Weights of a small contrastive image-text model.
Data: trained on rosettes with rotational symmetry, 97500 training examples, 5.0 epochs.
Rows from block 3 of the text encoder, named by matrix and row number. Each number is 128 + 32 x the weight over its row's rms, rounded and kept within 0 to 255. All counts start at 0. Numbers have three digits each. After the name is the row's rms in percent of the matrix's.
# fc2: MLP down (text_encoder.blocks.3.mlp.fc2.weight, 256x1024), inputs 621-689
fc2.8 099:187155064139144117103147163139110168131099153203118136213104142095092177127150155212145126087146109144119136144159160146137092158132131127118120131109090190104078128147128179123136121126095156123114107133176
fc2.9 099:104135120134119078120084096096116094117086158138075100107143120129126129125135097198132118081111079088081082107128176116234158127118155124110107079157188211096125114135129122138139059078107167109101133096122
fc2.10 110:113159129100112121177073168089131159076087112095137104131134088161093092144157045094128153112163145130125137088117132093109177123098122129105106124117111121144128106103144102150145145163150110112120069135098
fc2.11 096:157102103137051138126131169123135118195128152122106153058199115124138174139126157152089138076137164116172122166133114130142128084108144174106174137132110130154168154191176174122156130134151104147105176103106
fc2.12 102:159145121113111148081124086130150163123131131177213149132118184130100171136127154179143106169143148061137117139137190124179151102147166180202129100150139131131159143151159085108075094132140167152165113101172
fc2.13 097:131142113129090110160125126065178156106178135129136101159167151108156163183105120130147138143156126150140162131113120129156122125130100078080117140180124081115145088166108141161176125171106108140069055161072
fc2.14 114:111112124190091091114098084150155114145166078078141115123128128097140147109159158166100138110115115168060120132159149146110126155124116103139136218146096160104144101131112114126155155214117101153168141142119
fc2.15 093:138208119119140115168151123150100161121099154108140179116155141138152119135111177157112128104107140161133110167101120138154199092089159137161114131134105115103150108121131161146139120144112111154206162099117
fc2.16 112:171128091104120142157114152117080151194119112166183128174108139134183108150194167143065132129158099191116094141142164142103116189103113080144132141139094132089153107158114146090152129114094117059073145107126
fc2.17 095:163099112135140172098133115156177146113136141101099102077089150144130129101127113096121133113082159118106138099096130139116107101156114129059085118078137144124109185133082155133100120152145121149111077155163
fc2.18 097:052079121118114142146071088118133157143141117160115162114141133119097165109117151076102128097142124093148103133116084129179077125068153132162124097159126133191149130098125061123112110080115167134147121115117
fc2.19 103:138142137117114092149177101096154062029068160115162050126106112142051104162043132100129150169060158114140128100135146138123145100120108098139091149064198037131162092075104107097064124094150107107088078121112
fc2.20 090:091111160136146099061155103126124135141123143162180166074117134130106091147117119144127096120114150180144178158186099169069162137130149064143114211204111080162108130107132102182186170118140153135008150169183
fc2.21 088:118145150091092118152150168143053081150105119200153180109100222122063167102109097119154096127158102102198135131119183159118124132105164121086096105122104129128061153102141104133163124154158136131181155096142
fc2.22 091:146122125161106181122085144110160122134134054118144129096076077116108183133189138152164112186074156129108113094128099167168148121146155099145125140122120133158100192100141083112096107125145120145090146158157
fc2.23 102:136120100120124165149118201160104083119190122175132166184099142125171142124145093186183177153195116099127153091185080129167117133182119120141096147164113153115173136191129104138141144087155117134154105128145
fc2.24 105:126063175146172152176137147171157153142120099172136131111225108158122156143076103153133124172116146188103145155141147091154125081103143134166113151153186094165111153121172117136135111156154170166123083129098
fc2.25 095:121083135075081135146171123078124158145063134145075162142129092211104091159108105135150184108118079145163119144131152137167166097123169143049125088155146138106097126143126133119107134144115160133175160105160
fc2.26 094:147088104104081149109106170078115150109143106128128111089062055140039108104105130144130149105157211159115146117142151106140097159184114189108109180110197132117152084130090113136068122136096125073079157111134
fc2.27 098:199103146150132121113088166173036128116122094132133063158095152112166119115110137122163117156067109150070167140122140169130119144137155173153114128051109141094167083130129110043108121140096166106138182167169
fc2.28 096:165064174156136142114165119123134130170087149154125096108127135166101172149173062134145153127171127106050136095165138103153124097125122113142157132148133100181155175080131134147174121169072099171065107126072
fc2.29 104:104135158125111155135128148094128090151128118105131156095088142119153185109159160123143201125058108124041134152128137124151081068141077107115075114082141129149192155123175126144133128160137168162177120130159
fc2.30 095:149144108072069127142139201137117092083129106109058129099091126109096170107168084126172084205155173143114111114172074158025116041120103103156152090109086146152104153149131126124127131126151121144075079142195
fc2.31 098:105113161177151108160112163167155122132049166121145108177135096152100102153101167068122108118128114089135062109112074202191111136097094100071114103097182115187122125108125141192130107172184148079133139068125
fc2.32 104:131127122131066159110133128113150131085149118179127102085155113104118119091115157135072104164118113113135108144172130138124067162131112061107125170082111093078171143088177145144138174125132101140160078144175
fc2.33 112:125158071174079185142132120132141124128154129178147146135095202125122155131134124168147154122136161173130136126133158154102070130106141142120120156162089153139135162155161162206165140172150124088110129054165
fc2.34 095:078119120096102089160199133124132070143096172184106079213075058104097114137116173119083130162147136130090110166114067146190145100072158128167116122193147142143122146168181086120091058133163153043145123103125
fc2.35 099:193141181081141115106128140152156124145164193109092185120122111156149120141101142126089158141160172076216157151113124116112197082150095084085121163214164180152160129145118090142125142150114120121099113134111
fc2.36 099:105180136153111135180156171070123137103130136142134136145111082055092127127125128155127094075087094067076111112083083141154159096106129151103108109068149101111088121122107136103157139113100090150067109084168
fc2.37 097:056099102099117183141123146125132082163108107138124082203085175097119162100176180122114145108093079067161089117127100081152121159086113130129096086081133122134084138180090157175125105076062101124156122099135
fc2.38 096:076137079137156170175171115101206120156130107223144182108128138119135102120127158178157067108172129108106203054125099085145166159148138182109106118088127118126112085142159120090072149092101173206126163179125
fc2.39 099:103135137121150116127163146113154091201111122164084176138145149123158130160159133148174155109136190105132141114159109153150105129172137133177171093096107136149079094111189139139143134041119136184078155124144
fc2.40 089:111104081099145120168079138106119114106148155136140146090138141128079184150099104102124149126163162109143147149131120132112124120076173150120105094142053149151160115160148105094106115150119135088160085151135
fc2.41 098:117140102144137109121094116117141143153132115104107165152195122126152169114101140126122140154105146085148128150135116076125077136115174132113130068151128097160117099133148151193147162135206157165165136104104
fc2.42 098:124162142115100151140107177138114102148102123129111130147134190157124100070155178126112131059093092138153148147155119087127149136120148151104146095096175115154138101172140132098081156138170122145121106134137
fc2.43 096:137152151086127124103116112150039097131115155092116091124098122147149146103079163108126110138094139103133157194154128103146126054108132175152144137076140129125119158134092107161098090157033114100099100199094
fc2.44 111:124128128136151133142120136106123131122175150154147221121130108128132105161164153137142170141109090165170152208132129140099126150115097120136104143178097128170150154183083134134139133132134125152110152141147
fc2.45 097:110106098099166157115128130147118130121135106140171111123098129084108146165147100139085121147039144152122109108088120086131139139142141108190147090143086110168175115139139098169141139102128102122121130126105
fc2.46 096:048146105092073116154140113138090110193139171126118094165154157106130146144160126161137136131119121099132132103136109128119134099119133146149102131109145102173160140173100122179099168151165130156090077106136
fc2.47 097:115246115123123127068158118152224119126102133138086168146170110154173143177151125116104108106150136124177092141123070087112118110112128153074118098180125134159122151144143121108111073100135083093141171103127
fc2.48 088:139091102172122143121084152086174127171155088153164119126135160140147118129076065090102130099160132105098115106085118119141093163143126171091112084146071047128155079120104135136154070100177104083140183151169
fc2.49 107:165069077164086122118167138198133130118101143179138093129113159115120158146134109112106124148135111120118177126152061171172120148125189129131106125103103156104131164167142118098141131113100138060158113134110
fc2.50 098:153130138131142148119127123075149141171181145103154174176140116095129100135160133168056159142195114119110113145111140087095148165122152137129142182120168136114121104211152122130154158181130172141152155137151
fc2.51 103:123102116084122176136108139158123151103174100162125177148088062139113210174131066133183168175125119108144093155166162179196173098141119108154107097114092154157167151146149126177112079140122158158153147128100
fc2.52 108:137144109128097113128137104130103148125114108108134063140148164101086141125160138091132113053099172119083089077139149087134119141081098122107144146075178126098135124149105143101105161151064113089115140192163
fc2.53 100:116083092076101128116179133122128086112153124111128114087096155135150165131135111131173156174145111113122125180127104086165121133096178162085155073143070148115150167117113123145153092145122168139115135111147
fc2.54 089:098147113104139181160154187118154130159158069055133122206121093109181104119163094144141150151141106092177146137169138110103138122115078145146136114148082146169147134122114105161122106138079137134101134105116
fc2.55 105:076179118172099123170159121130178103137096145187123136134155064143090069137068147136151103175188175128164131099167178118139132118119157171149126120161070105173114084076105173126054136133125101080163107189078
fc2.56 098:148126155126066124066146202126119111136165151162137108143064133140142130085119167136088060159095144137116130175144163133104136134119139144108146111152127167137112065112109147105092128136105174167160130103156
fc2.57 094:139188123110129139121166126109063082145152115098096147117100114120142127119091179178145114090152107109103113144171174097086137139155191153071111095170159096167109100138121175152106190147137111151157181174164
fc2.58 131:144144117177093142086167133186100109143130143124166155157134110142184097088161130164082140072180080162161116154152089169138103182131124171148139115148092161156136121123197126149097152127109161125148210120184
fc2.59 097:082181136160087131190121145150133061120150073088110076094124122077164128109095122138137194196144106129142135173094203139089159165188083097110091138173169127151110120184131128126148101086125146132086098182075
fc2.60 099:157056141145124113151071058120138119137098109079106083169124090096155097059168155100088090092081113156076151100117114206123064157124111136109143164088103121090100101091110166131068147135095147137144104141170
fc2.61 095:137101174113155162134083129118130125137094148105146131107067179179118130140065099077139116152117148101118143132090144112132188141138157120121093134085164122104158175105103134178097137127104148188081109142044
fc2.62 098:152088105117126091146103120156115156099159103048213112063170120134095085143099092144127128158078125160148145154148139112073143158141098080163124205138139176147133162087129111153165152178058120133125152141070
fc2.63 096:125173134113107127088128159146141160127122145132168127149131118097170125145121160146095118088192153150118099085064169144107133110133135144111117131172145197116128151110054123109141167136176086114136185094062
fc2.64 101:124201137068120150129153184139049093143114171051114123160098125115162154108142105105157161114129132104106073121121143099077153121146145125102173051095148131111134129116083129132089138087150147167067075110182
fc2.65 093:163101226109142114138112192193151106124103134115082093136110089208139185091150106089124096150099138098122077169122107134131111136152101125150125116156145129096118144202126086175091080133094159155111119098140
fc2.66 094:136115121129069151119113137179180135173037093139184124189109140108148155131128157124145123080110156102147134091127135169128103100036127159129167106117064117154151168134129141095104150124130093124163113104076
fc2.67 100:102099113116163119143124133090150113118133122170151102131100135104118178078121104137158111091167194127106171172185128134142134148195160103132143212135067136100109138144078113126142156140136149146102086158119
fc2.68 098:100141128101159173095098042134140116132180121094125153189136166092083199100148172138174166137182128105123133150120152129109108156109114163153176120162064169103130149173121130131077066126099113137124175075105
fc2.69 096:189120114179075148136132140170090088147063155121144115084069119130170163077144115195095115175150102139121125143115135152071114186130148156124149112134099133149101110160119106129065129173056137092169123117113
fc2.70 097:109138096100077102077122092103119095116176200128221222127109153106113135150141162206127171127143115090167085133151110157130143143079139105105125089171114087146126206143105117127139157097169103136122113107157
fc2.71 108:108129112197097124109084158141169116122116115156093101125138147110104123127110115115138139107133125159158111104123173062084113153174125106165108174132110122099129083129111129158188195121152112112169122167079
fc2.72 100:112046131104068158057127151193137191089121124087118095082101147119158098113142134124067071128101132129155057110091134115108163093073115090106128150172152103127167094059084128074146092135165146084169139083123
fc2.73 102:134074141152104076145151213095177133105075119169109147143169119148103142124114131145142116108073155046179125032142104117168102096136161110108158140059142105121125124133119169075096185151102085119115102150073
fc2.74 097:115122110153161113140167152166137190125084157048167100113184092159126103096097168140046164108157161128144095092072149171069098133129155135135144149067129160120068166135119131107073149070131136107132131080034
fc2.75 112:134036121133126130129145083147149090174143146148154168133101102095145089108203168164157106120201132113101100106120100156128098142118146161140157159117109117151076112160178196151077143167100116130185137137152
fc2.76 091:110066106146097093092173129152121101167105164098173180112205121159146097170116123184146132130156131180100142103131088103084134091121120103170157144149146148173116074096143141097146146114138108103093155096137
fc2.77 100:111152106127093148128173126110041144109130100125143168139201130155135133146128091143131116104089132136192136084171096176113086156153134191149139159149106171118122103076157183125110132156135100119160195150126
fc2.78 105:110122135158086151112124122152139155083096172146133150174107176207143089171110126113099113168109164124128140068112105142127111076179187143092104157074108096139122099106127118151121219184144153123145099131183
fc2.79 096:117171141177109103137176152151101089073167135084161212088158156132108158116123174172097133153118086159192136146072159088081171139152117083164134129128105095109135100111129188111098204152139080149178155142093
fc2.80 100:096112085138114172140082133093112108126132204146133086144087175137166150112181057099123143130140107145140117139164163145176160094107112109162156129146081155102191135187078121099160071119126070126163156099155
fc2.81 098:091084117153078104189078109117113073104136081147135147128110117134109077131151102146138163138151120120176129210148083088154118132156175080158122108095051114142149111141123149090102087068076119164160062136159
fc2.82 125:114137168130143093054110113142105158134148139094131133070164107148121151144085124100130116173122186079131090121088124122104158083103133106132094164140177115127152138104088126144132174138134147144076102130125
fc2.83 118:129169122129133133107141151133091126100172143138124111136100114106150100097131129141119153118113112154125144171172126202086100208087132061145157134123108154144110155118147163102149171130066138121132159123129
fc2.84 106:125161131070166123095091069139118106131135102109129141136057125118146167094120114152100153164089114163142061168176108040135111156154116111140165143129071112138139104090117093124132113110140164084113160138111
fc2.85 097:088148089156114148102143139109092185176122058111054122143156087135104123141140083170118141189129136111100088107160006145159069149171108104141150120182118143121122144127118147192134133136120170143117147118116
fc2.86 095:051177149121138119119179096134208080145140179111184183145184137147102117080087183160128140155087156086138133116149175131093206151125180153179144110096143159107100093152145110126144118125133162157131161127184
fc2.87 111:073130157099125133163138088073130130141093180127166110131144073093140114130100149128140135129024162139093092154093136089175112094177143171143115166123143088105172184154093147143173099140156104144085101135117
fc2.88 091:105152145165094106143144191136089152153104157089134159117125109172111115122105123090096139080152162136121110110128130131144104128094141108086158210134166163204113133129092172135158162123138145145133150127154
fc2.89 112:176059094146148141173173176183173158161165156165131111212155168139175087136141114091110140141128088160125130149119135164154128176108115165156127164153061169113133133110106137128108080134080165109139143095075
fc2.90 098:090130077110188125120111135107170139101173220093145175150110101109125156104109104157159126104143134143162104108124127113135176122142125135147155117148154127185131175140080107112112181158124118115081153143148
fc2.91 107:155113171152068115126125091152136128106117112134050106124152138137157112126096130081129148124106140111088150125137114140136101166141154186114170105075102138071084138115145156156114172109080106119188126126078
fc2.92 092:128111089067123146102120113100093077136097145111120108116102146132144137157134137138139107103170168083122102103133141167103143171127107109177065128121196172139147161146177111131121113158200157164120172168233
fc2.93 098:115142131131110086130088015218121103148161148104111143088090110096139062138124114103085130114090116145142132129139142109125136129136084125146160103136174079059150126106123080123164147137099118055191150174081
fc2.94 096:160127122169176120126131113115227102172079141115118121143137133069124067100115165145076103130115173144144137054099176083074076130127122117137117122122144152147131138127097135164100171175178138136154155157051
fc2.95 100:100139136120082054079111139136115100151154201144083113134106184135106170129156140157096145146171099123134138196134079129164122191147073078101103118095164154152070136108128102080139128143131076112155109113141
fc2.96 100:155113127174132137104182125201128117153069102120113167205111142129133083150122169169130122144114119103144139101098122081183142097097139125147113148127099132098107136109131153143129255115147139142133105085169
fc2.97 095:140139101152117132139154125068068155194183131135175096118109176090137115148184066079152195120111074140126142133159059152140164120099101116212150155115086133105204130167143116135147135160092132069113142100119
fc2.98 120:069145083120108155102103092109113089128148155107122155170077152170150077129194092129088158137147096133129121163120114105108127142114133119179140099141103176091146131135130090133077100119118129068143150133194
fc2.99 094:118113158101147090095125127165188146121130119120153091168110165135157096115045141064096121179161145150074115134050109112085155134078128165096100133087143117097125137113106185172088160142130138120089077128161
fc2.100 096:075126116131153149125103169109131046158114100070084086077120200161181077149107157100109169140081108140175119124083122073092121117102115142109116125118122129142094108126113110126151163084121132112096138119114
fc2.101 099:088069065096066136113114070170041133167160130128145148148107203148133101142175116170119121171119136118091118106158081119136088109104115107146149125116130189112142100136113155116124123135101115121125144106145
fc2.102 097:117184101179137056136123163097080115133141107152110097185104125126177127087180181073153144184146121159098072126163101084153120163066124125117118147174074121153151086178130121153073106077163169149136085084108
fc2.103 100:126027119126162150115201124159110067149081124150182180140067090173139099098144174101163137068132112137108147184135126139149156115116128143121099109175138127153175097149112119119074114115110113133148094100131
fc2.104 100:156150129144181118166156121085205136104165133134153151125088181101075147146154075113170076116135168098176125135135149185129108094169130176123085082136138102139115155131104147154140123124160120127140062070105
fc2.105 103:149118147143155151062066132120112171072141170113123099087138137111128124175120161048119103139116072121136121095110207122083155132112093060165098076095167067109140156128095085125126090110204127145067120116102
fc2.106 092:103158189194139126130147064133082088100130126136131109121127161110054112155106182076135092116132131154115224125138139132110141150146101051192121176140140115175127111120117140108185152202166124139133089161115
fc2.107 095:154049140168104117122131126152126125141164141137092151068153104168159087155092061098140067093115138154122075158098128188112152128125103134139165144101126113163103087129191131093101155133085159126151125096165
fc2.108 100:159191165087087139096132107156131145175121139186162122126091149153130124046162164129077091094164116160121077112102154218068118142128121158138139135155151105150100086143158120110156133159108139096141159134146
fc2.109 098:103150116144087113109142149089086076124092137130108120125054133124085143075143126147119176124057122149117122175163137150116123093121151171137121161098183139141166102128157150086105126121084142155173103122149
fc2.110 096:090181087120173124126145169111154144102171119165194183132124109128098091109151151128110106174149171170115200146113092122048126122119129190147126176138132153167104155143101147121090132162173193123162151134086
fc2.111 098:127157093083134166149197163149135090096129109083147101140155161125167135184141111121067154115147099128104096098168135138117123105099071112166105130096139148179099140119115106138121115145124127083105118132131
fc2.112 100:177132124113133051118036121123096148107129085162189143081154126138051171172106095114128127117150131121125169107087224090103192109136099087122137174111174119132139142110054092129142157179076161131018093160048
fc2.113 120:131143094113127151135138096087145121119083107084115144090158088136107165206119139130172153105134197094155147079117212104179120037174110138109115128108107097184091191167088125171122106151146101138135099144092
fc2.114 088:170113115165142084116168123150093165188108150146088126162133083175123133134164068095186170112134145142126154125166114175066132106098117082185118150134133054108131128141146127069136127111076180119139138099167
fc2.115 102:139088090079156125130163134163169171124132201111140114142118069150091135125121068165157111092109098095098055115108106158164169122066115162115124124114094076158175099111125099121102071142090097144086088093142
fc2.116 101:121146169166169155114144170068163112149111138118069124113157111125136114170146047134133127102089090075088103151135147128154149122104063095085143152060198141108106141143119123107120146115152115096116115118075
fc2.117 105:114150137130160138165138079056149135114138123173127063113092128159120127140091133096138195189087170109067131160102144131149167137110145151136142096126103128148181141181125129153109093074135120158107109131127
fc2.118 098:166120138131143122127110114078169180119229081061141147012169144113108143168125045168123141119140123200088180119093159156137140112115108112125163147133114144132112127029093101120101111185107076145134139149070
fc2.119 101:090118133126174063150112130092058127100104157114088099125139086114177170149094082137161151170077165111099123144050187133159131024108110098093129135103129077149146145123116124138171058186212166134123024158134
fc2.120 109:122146165109143099091102112144125170068108133114159140053157115174098115148127113072096115132112121084153113123095142136135187082109116126109099118097156053153112072153100158146104080144190122131097092097113
fc2.121 104:124123141118200124099139152120109141118118177071125157056148085135120146155135126091054123119050150095133116142108132143090166131160097139107139159160133156162113140120208081143152159171156163147109107141132
fc2.122 110:081090122123149181180117191096137085129129123130146146137139120131141136127137185134186103166057102149137155141133136109169126130175139185144134187131079106115154167088122181080120193157147134162130087144121
fc2.123 093:131146155130083108156106168125094012076128086122112100096167095163078082123129104147105121153141139108109140125112081108118125111173151132090114191141113108162187038120107177109112190173162115109111135155151
fc2.124 114:138129154127157151119098104149114159095123156093151107153158145129135136138136086117158134157069146126109084147107142094142133099142092143159138099101166120182156143146123125196169105149177129106070151106127
fc2.125 099:137056164131165093079113118155091191143124133078144144138170107155131079122111123150160151171095160088134142158091084100074147146134102161137115182099142068091123104131161128142105167117176174078082176104158
fc2.126 095:133123102137142115131147132135161101135079178078093107150120106135111164111178130148152042088159108104132139151144128130164092124150110141120131104116163128141120138131175106079089072094102165147112098148169
fc2.127 094:162105160118118100153121121130191093141103050152139089110123167160088153113138207145116152106112084132120124115114185151149092147103129164162106127140142166141104150088159117166108178149102185159165068144137
fc2.128 108:132143089182053162098169179127132128124084110103156138104167182120111091171118182231146093094163101129127166155130129118074082141143120152129149153067077128056102144093146134073125135097097092138139152141157
fc2.129 097:122090134110098149193175147091132121173105100176085080163081119136116172122176161108133148085130155133150165086103102114177085171154116146146137140130100157099099072145141136177116129166083101120165147075151
fc2.130 105:169131109099150070178087145064109170123081120130126097094130100119121130139093133132123116100113180140112162076138167120169105076158107136111114118142151094131148158056133100081123124145092122159101128160146
fc2.131 102:123185089119153144167152141113123125122087160128152168153150064193115176148093126097149120066071151097133183085200099127121118101194193169123137165131102100165183132100086156106115145159179116104172206171100
fc2.132 105:142109130093131114114155118157135070144191147155116192103141160128080080184141130087148149097132127142104083142126154116146116130042152095119117099114124102084194112157158087053084092135183087116098140118133
fc2.133 096:048110180127088117176106102143132146140090199144056127151102140154092136121199149154149119109139169124142120058169156146167173122158098095097185110072160093146110127127161149158087143159137063147188130134183
fc2.134 107:081111157080138098135112144098146128139120092133122114113110091113118153128119132114150209137088100094102096163123101094175104113104137145110144073096146114130083117146127122143104116092104109175124131129120
fc2.135 096:110144109164156111117131169140129122133175160145163165101111108080070170075171166166178093191208136115143128146081169132120137142137176148119105156134093143169140197119160106137151123142134134180071092123140
fc2.136 099:111114156146120148117146079098123084101191135123120153170154203119133136102139167166103095147136156155148090172111153093089166140094123124151134178184162143136139148103144102113167167070056118161151120105123
fc2.137 102:123165102119144119108086155081137204095119109153106135087114116076184109152079080107105142181151156086154107102145146121158119070151161130098142054096154110187097115198192116140118156085159138087127098078163
fc2.138 095:136115105089076155128147172180145124165107148130110131139144135106113105165103172163188143081102157180134136096138131100160077115122141177125146117160124102093101191140063115143094143135144144127141115178172
fc2.139 103:144132113075089142090102109106100104134179171114105106120143198109166092135140092142069157189180116169134126175140037138137116187122139142151142130125104126099116100137213033087136129089128142178148174138142
fc2.140 112:116149120149089115155146172123141170153102100105103218107143132142085153158111112154163100218086124075134147103107109132106169107073144112071117158062098090166114117156136164141067157158072164112104106059146
fc2.141 097:080152081085095133066138122121108144168142121078135142122115148095086151119110089156098140092112098094135087155114095156110083137136135109127144173063083194116104125150145098200145071106110073097136184115103
fc2.142 093:096137169126173134109139191124127160142106106160129149106189084088128144109132137087179117128183077150128168119153158155138141127149129114153183132134080147127129099098127139126142127101125071119138159206125
fc2.143 101:040073134143133164149149153119158160140085165126160125117042148094153145110111118105144180097147130126114173146101127138164088126196141144131126127110079142125132086157124192170121155104159137148115127178107
fc2.144 097:104084185141169115114159143135166165120094152129094123091166125125116118165085126162168117136124162190095098059155112128142094092139110130104101161176129130111135192113115161120164117087141158115126069067119
fc2.145 095:214149058191136148151143125167110208143102124098107099071211122091176149165113076159131149151139087143129164106126113159139172133148133099114115089104122108070085131156152176115138148133143155131117059100164
fc2.146 095:133158110103124104130146076119114137101123124130094118059135127072172110101127141146099089082116113129123140141099132128101151119136133108124143095115150152114100148155121096137127158109132084105102126119111
fc2.147 111:085115152175090159144119123153195139126162147135090080146122143113147161093099213144122128115114163156072134105084111116167129097112140123115113133088178128101086106121123133117103155071108110146121084132156
fc2.148 092:145036121072106081128141151172176170091142120175140119159129146148167140130167120133150137134080085156137139096201111157160145084101104077166147152119136142061064159140165136087125125234086102130130102163152
fc2.149 105:122121113170140140132124138126169093120129161083100111082114137135153075170137087126121118084106146163114117060068116119146128106141088164125118136103131103118146160109135138096201141125137213138116133167149
fc2.150 098:152124121065128164100129165100109142119171133132136126100160166104110157146201128139111111116161116143121101142141136141115136182136140207172120096113118101131109089118158096079094141134189131113101121126176
fc2.151 118:085176124118086112116128166161181102097075145084122115137156123159157134142088133091113117094136164103134112094049197157106104117074134107101047091153144089145104167129112118112129090058132077129061120084103
fc2.152 097:134087083111107097094157168157079118138175086137121102071120187136182157141142135110107175126179176127149197118105134133102149189143154070075099165157155153098069156172094151148157173143076072154151133175114
fc2.153 112:185105135169133152127134038082148103128150145152170168130126126123112126175141130079165194139121176129109171110130145131161097087170141128090109160076134146105091125146114167124115168154104127166123122162086
fc2.154 098:081121118122131148144113167138170176092134160127158113082153126103104160143057088116159138144086166078141134167125159147131140127176151170141098122113145115153097122074105148108147102135137121171126119147170
fc2.155 113:176182143136146108098129179122136178124116153111130187091132130166111116199119162126111127140113125066167114081076102127158145095088094108108087118120176079133142100112113165132160164111158152111141119114146
fc2.156 111:117091147112071106067119113126107112170191121121105111124131113161168120105166125096133140164145081122156071105148109160077183150086104101163158125132125123096215120140147082079085024179088106149183182080130
fc2.157 098:118126157101123102082109094065107211133167139104191091146129158124069169121104116106119146144084139120095148139118101116131137065143105119211103129136142075080193122151121141157131154090177133174127067160142
fc2.158 098:103150146096122101168103162122131144129154106139173141128177110164154114164143116090163116185147131106119129128125087138103176125125106090131135120114037141150147123143194149116172128135178189182225142088155
fc2.159 094:085162126154142170142124091034114137136098145100108116124116070109084089184171132189117116077112182059073134050154154140136132059074109068153091072198118167092142122074151154134116107080169086113080162134086
fc2.160 096:136109208115180102100131103091157116154154141127153129110099147149093143077152164131091144167149084120161130116167162143150152109134105121116124131182135150114113162128168131104115145155129135132126125179143
fc2.161 097:137142157186057139169132160216132093124165162144143098152133100175125120146133126084152144136155106125154163135104196117123121127128151144124159086117145166161138132162162125126154127067130146146161103128131
fc2.162 094:139181091198153143164063104106065156147083108077101157079154152110067014175094084112154143125160120151131123133156122095161113086097116189094156105094155118121171108150139111119076114142122157104135143113149
fc2.163 106:159114151130150103142115128090125138155056094051176119173128116140081075150091095124132148231116167132136139165085125090110122094107107116094088176096164108123119141123165109125151100104132186138079069162139
fc2.164 104:107131176145152102132063098105106150118056119114121150081157097098067146137076097087134132152084134075086114086141114103150143079161076107099147151122148085113125147165077126167125181134189194089045118126136
fc2.165 096:138073098158119152131175178113145180140132143154145145130140163209099145151138115185115129171127054138130127204136138157091139155106161126147154133083151101138138168124122174150105156139100120210070162097170
fc2.166 086:139134129105126089177087127129097082129146106025111112099146134148148140109160056157095153070083124127145120125148145184105143138208153117177074147154095152120098115096140087129177102098122162074157116150118
fc2.167 105:114163137118112127061059144116136182120161110076053164137190156125149210162117139120122148175148134096126098174151197117085140122126114083110103151158118094154158139157108113192189124168114163141148097125106
fc2.168 095:112207128157152144157162155154111176101074130085136145117165079097123098152148045082107189098117150119093116106119122124126150078081100140064113139111116122155107135138124076146065080157135085106155144080107
fc2.169 098:146100143107125120106105136092106181120210138107166085074116163196144107121100138054100143153101139152133141161093138115130176049126067146101132156139126117114103120118093137087184163141135138085121142088137
fc2.170 094:083111117159120101201113128090101113150115105109084087167162139073120177163111152074164110086102097155116104077156119110126113162141155167135093130096110101097110152139098162145160191135120110129103141080087
fc2.171 086:117173135147213132109154199132177134115170186171039166139140141053171125104150120111139116153130141165122135133093106080090122079102094166144095072173108178087103137106064112131169121114143130171120093135145
fc2.172 101:109161058116095140171139141137094132113161103117175132190161109121138138143120143192168155129142086156135132094163068103183101097112138150171139113133078143143126132138154155148090097152133103104156113117144
fc2.173 098:108135159121201118115084084084141141138133083136154180113189084131118116116160116108136128145098101093142150128150095132137134104119131164115095126123120125143146080090094136106109179136153084108131100078100
fc2.174 099:176096102155146127159155154132150157152108086157126078095177165174146144094126150174122086138165117133109166129135066153106124136158085180147068163159141141079126145166155141126118172071099148170132121141078
fc2.175 098:102058147122159125154099075126118118119116138154152124199101088116114167114122165121105047125072117081114190135171092106089086115112155130124128094135171117164129095100072159093130118079065169116124123171144
fc2.176 098:110113190130150122169125112084127174104130169144106116084121157160101149122148187112149077118078096143106104106141156077160109093123142134096167152095165137163134135118131141144157112147137110140120121119111
fc2.177 094:116136131139077084067135154107130154120115102122126098107142108114160136085133160093058082127142150170123070137160109163094100123135071112143125105180160079112135123087105129122147085114103177077165114161191
fc2.178 113:158176133098151048119075046094140150075162164082119182094117094137145186126094122073173130141153130114126150086106135084139145078106091113079118097189198088158107146087089101099139081092134153101154092099063
fc2.179 105:145178162090166085138164133157165140136103147097126114117216113107144129122103167131108090148066114148101059118140140090143102075066141111179111074128154137149109152138132088097141096119150101118091112065152
fc2.180 094:180122143184121102111097132108152153096113176114163166136184168163104117178160142111085183151105182123237121103087171147130150153113147146131123106189143079118121147141136129099124107118176094123116073103120
fc2.181 091:131141123174124187092096113102154092131153128135117106172161144191122138076113233197144136225096101169101122134139072095122149134148090114114108128114163095081129125113154167110121118092128130105057154130153
fc2.182 092:131109125111127138170141072105174089092084110172123160139103126127120126144104078118139072092126129160159179156177097160161131158172100166200160137092103138125138142127097168137169164172099169141171143191134
fc2.183 096:162146135176186110153073127125158129148117085135173169095078138138149199147104168122186142151168173157142108104137135115137107053096154143096140177133145090171127125112111182157117075121146134115148141125114
fc2.184 096:102155110163137101210130112130135192123091137089174148139098127112105143139126158157144127127155153109130119143129092192109096183042146128158069103165092131134150160101106140121103087043142110129140088108070
fc2.185 103:121154200165157114133133111133136161113108077115157127145143145113162174190085096132140123189088103149128099164144143153171155150143083161108109120166154068092228177124160141126065162165160111105143164157079
fc2.186 098:151106112101095135127079143138154102124092116121051157104135082092126114169083099165170139059145172138164113150106109100098144102144087158090120129122093062159060101127130126139141075164134120115111089148137
fc2.187 098:143081152107104125073154116101126107138148129114132032165087175084122096167133073111132163085146132169066128094102094170128114139154085114097108132134104189096118159131092163111114131152122075102130123160147
fc2.188 096:028147122146167094123069093091182165127059124094094099079138063136117134155078143065149165121137160117162118095125115074117106140133118121161122134175140064132097175109090146135139069148112113138065122103122
fc2.189 103:179147078138117171111178170189149155161115094160139098078192091084114144115105134115163108109082158169134104122152152144100129161148109110137134078132110182072119084122162143092131128151104154085123111110088
fc2.190 090:156082120145115154170115094157166171137152126137099156181084086150107133131093053100126153126170083094156141143105165126153202150172126208108168151158173139113103144164097150147152172098150136100116181131109